Weights of a small multi-label audio tagger.
Model: 1.44M parameters, log mel input, arch crnn, norm batchnorm, activation relu, depths [1, 2, 1], rnn gru.
Data: trained on drum patterns on synthesised drum kits, 38.3 epochs.
Rows from block 5, named by matrix and row number. Each number is 500 + 50 x the weight over its row's rms, rounded and kept within 0 to 999. All counts start at 0. Numbers have three digits each. After the name is the row's rms in percent of the matrix's.
# weight_ih_l0: GRU input weights (gates r, z, n stacked) (model.rnn.1.rnn.weight_ih_l0, 384x256), inputs 0-85
weight_ih_l0.104 099:429485521452519496549462557485482537494454529486552458620487423581427483493703477483510566522539533416504444559579597506520451479496427504402493437579510490449540531471431396594479539496471495475545469481627422440558453462505479532527523411481532460487534512
weight_ih_l0.105 112:508515490477512528451556485425413539507495459518485462508437452508507474506451471466465504548414561511410466489469534552553515451487559459514500493586526463521521453508533520462432433512585566480523453605549468465484534591426504581452563468458574571422423475
weight_ih_l0.106 088:493439534518511439423630508487512536511387564441542482535407499500552569479495494422468421578530560577430411489472449505543504466585516464561466542543526527490491453497479479603555522525510513562442552492559435575506521470489546584572474561456496546476426545
weight_ih_l0.107 100:524477469540466562448493464500512453515545424509470583579518516429477523542464636526425490624572524572559495426491501546408495501582504531618615506538540529493464457493521582455540547439503452608417534423480524564468564477521485500463554543418535563472534496
weight_ih_l0.108 091:529598501460514493480558496532511509510460506558579471423588526543432504578462536489456463573588544620508522426450442496442449475517482574495509460474410514521460434535429577536516503477505478478585518513447498427447494476510535441430483478542568503434490402
weight_ih_l0.109 091:510502528486548410433515527391468516552440427524472542534438448469460429487491458481501456514522524460479514546541533556462506419536479503555446495549544507427631523494427446523549537563527455559520535582531536420455563522529575525541432468422523585475511578
weight_ih_l0.110 105:447482497640574484539471542422452403439460479497567480543559477448397439521546409504486476508520465424398485529570474496500534514475429588478449448532480511483539521500629452612604544557452491408430484527457453485500478592486449525437531431520487513587407464
weight_ih_l0.111 097:427522480489472497501510490536493513538488510505487469543481470551486538526487481388530443489503537547478528514489550455506523466446530416522419483539529537475566510537383457427510500458547495443411516514527506538473588463518449567470513514499481502566543474
weight_ih_l0.112 086:468496504494462523496480533552523476434523449467598528535415559533412527545531490521525447624477471446539443449526496578472474506566497581540504586538555518562393579454533517480621640401426476531525495431562486522527486473518441470575500409497477561367577594
weight_ih_l0.113 098:478472561539550513522442512533393568496515482425438467528376470511519458507590430493467601476506491435442460470462561535516569517508439600483446381570523541542507511477555487525467478456532542529554396552639492526506535551463409455471483434441560422456502535
weight_ih_l0.114 101:485540481538550435447592584469635620508511475541501508417428463503488369530488532581382465480524554524493498486491509478478473467559492450499569415567480484380399514460534411486567498487484478482530508546569551603542548510538516428523485608453585543461471522
weight_ih_l0.115 093:510442468423485476471507602525535595501572447403554533458494588506470500473477548491493569524455518492583533516496526420558580505482509542393502500465445526439596536538410558510475549480578415490508625560511555415484568376597548493435523539497498418510589542
weight_ih_l0.116 081:437494497481483508548505481512480571531442468458502509578504529486512562577561436517499523492508495459437511453548452465516518618436626445512528411528559429571480431519531511409485429523511494422591472459502499515512519581425475481465560461491525487536397599
weight_ih_l0.117 101:558495508481532475476507389503522473452506537372534506491487501519489518456471464492448396567460442536482479509468449556543519465549413554510478605471483524598472476418522516476465559585597533556446536481588485577494478612545506538502528528510406512493360597
weight_ih_l0.118 103:528481536630554568603538499456478514519488563449463486532474441376537623484514500486540537492474504437478465427530481509482487486508525330445530571466511476425488511525489495500492463456488396514447514514510472605537477541476496463424593495514498486564483478
weight_ih_l0.119 092:446482517478518504567544498531520422548615552605483494525606509430449540415535546566507501500497511498516657598520451468517517413445485456456536570480461343489566502494469461567471442463484465524455493520501374453324503559485505558582454508560501592561438464
weight_ih_l0.120 116:496445513501572544457475491522394474469540493515469451514485561509599510456553521505464511563511571503476492535482533658495469504551506559483536504501448424576560431482590546492497513446581557482505483504479470436431498557449513568588536476529525542514458492
weight_ih_l0.121 111:478421531453498421493465609523429520498558371494443495386556566481601558504369454520462491438447469487519509542481539533494570522412558594429453468456504499425584553473453540492359440480529458402508544465490516510458642510477517510447532559497493515565454485
weight_ih_l0.122 079:430522463485446540409578490531451488568516540539500493519503555585421543547531499447541421579509524605458527489527478445563462480530532531478494539496526506517555431468353498542532519451496394498566576527559412416449468520523482500530414506485483543574421473
weight_ih_l0.123 101:486479491447573435522521485528501441615516509516477580398492505513484407497608498541497490570539485539502485538453514519502470485473481457518403532478538485474441476448567455518555520486487504522533462556455362440490437580493489484500458518543502528498434527
weight_ih_l0.124 089:557510443418450463486418556556532517552499433523600567476467551574424473514550507536421522506471531458516529481539427527483511498560530465559527482535482503469468525542535446540560549537447513571578560557527517485544489460582458384508491446382491624476514511
weight_ih_l0.125 103:527537481538535398480583477423459519563450503472532483534448474517569468442456452489491503433513495451432499505475550466516467436516471507416324483535520439501607623573354380545521581510485534457530490523520524549567499542547543446534448542512453480491532521
weight_ih_l0.126 109:589465592621534507511504442490478570561523500590495442502518506467564498511464400464616539480487481506470489525435581582497525438401440467472493517511534496450557517491422484556541484465449540523499465533497433467438499556464425549516543554489484540549418433
weight_ih_l0.127 099:474533561473454475511563525499464500457498405432487533606483514478606552465583477568447491471519474562458440383416464496488499425510442503529558469537589532507546487441497545523539472459526519552461525466524623501505500523537440502519505495471513433504553535
weight_ih_l0.128 116:536574540394569432383487634527485485489453500478538517536538536576476518496497445525482437456540482519539519446555405434492486511438469529494515553532512522511475483490535469464567483542526508419415629544511473467447532521496542521532418440525532475495513536
weight_ih_l0.129 118:461511571479500496514559590525505498462513425564509567419508389452492583471467578544480458471526544463508470488479488516500440479552580448456514543475463504476510523448456388443530524592517475457520535592509485479479541539503502465523437537452620553469530550
weight_ih_l0.130 123:505545471463519591434487545554536519529489508487506536616461579529543440524433533425461462532527518516515518535448454458441576455471546641637534592462513410490453480476522525454508478416551540585474489490493481467579487547465512528534426547427504502537550537
weight_ih_l0.131 125:417606505444553541471470465498492494494530530604568507583494522440420480471489545488498496442557475423537443487526424471561536501437419500543514597466550512464423498520494503502648484568460565540413483463522441530493393498601502554567452468550533523515465544
weight_ih_l0.132 118:463533577460604515484419529569505385530578518512467525477523600562380456479405502510535496460476511497480526480586483468485461508607426559525440507472505428469541471455443423491465565480399549584586456533538439514504402491443525547507381489446480485519461596
weight_ih_l0.133 118:449523487473565522553463495492445458525467547469540507494510492514475610562489426570490420573487630520477545515554539523464432509555540519553488518529496519533541466465459487411593500489479432475468515569524484528439520555463480496404424479505508512459457493
weight_ih_l0.134 114:491492505507527459510506438500485509509444482442445512451480456423458429438519562487517423508445574454522509509531485529497554446483501512479449560542605531503448555495566445453579491589534525556452592560531484467492493470539551437576446506470535513462410537
weight_ih_l0.135 104:468529495470565458514543459511500530567523491411484524470533497478460498534482498512542473502495549486501552520511479539541425444500512565535451514482489495505434536504476446419531523542471458503515502482484467513463501512491534531519441496570463435502445507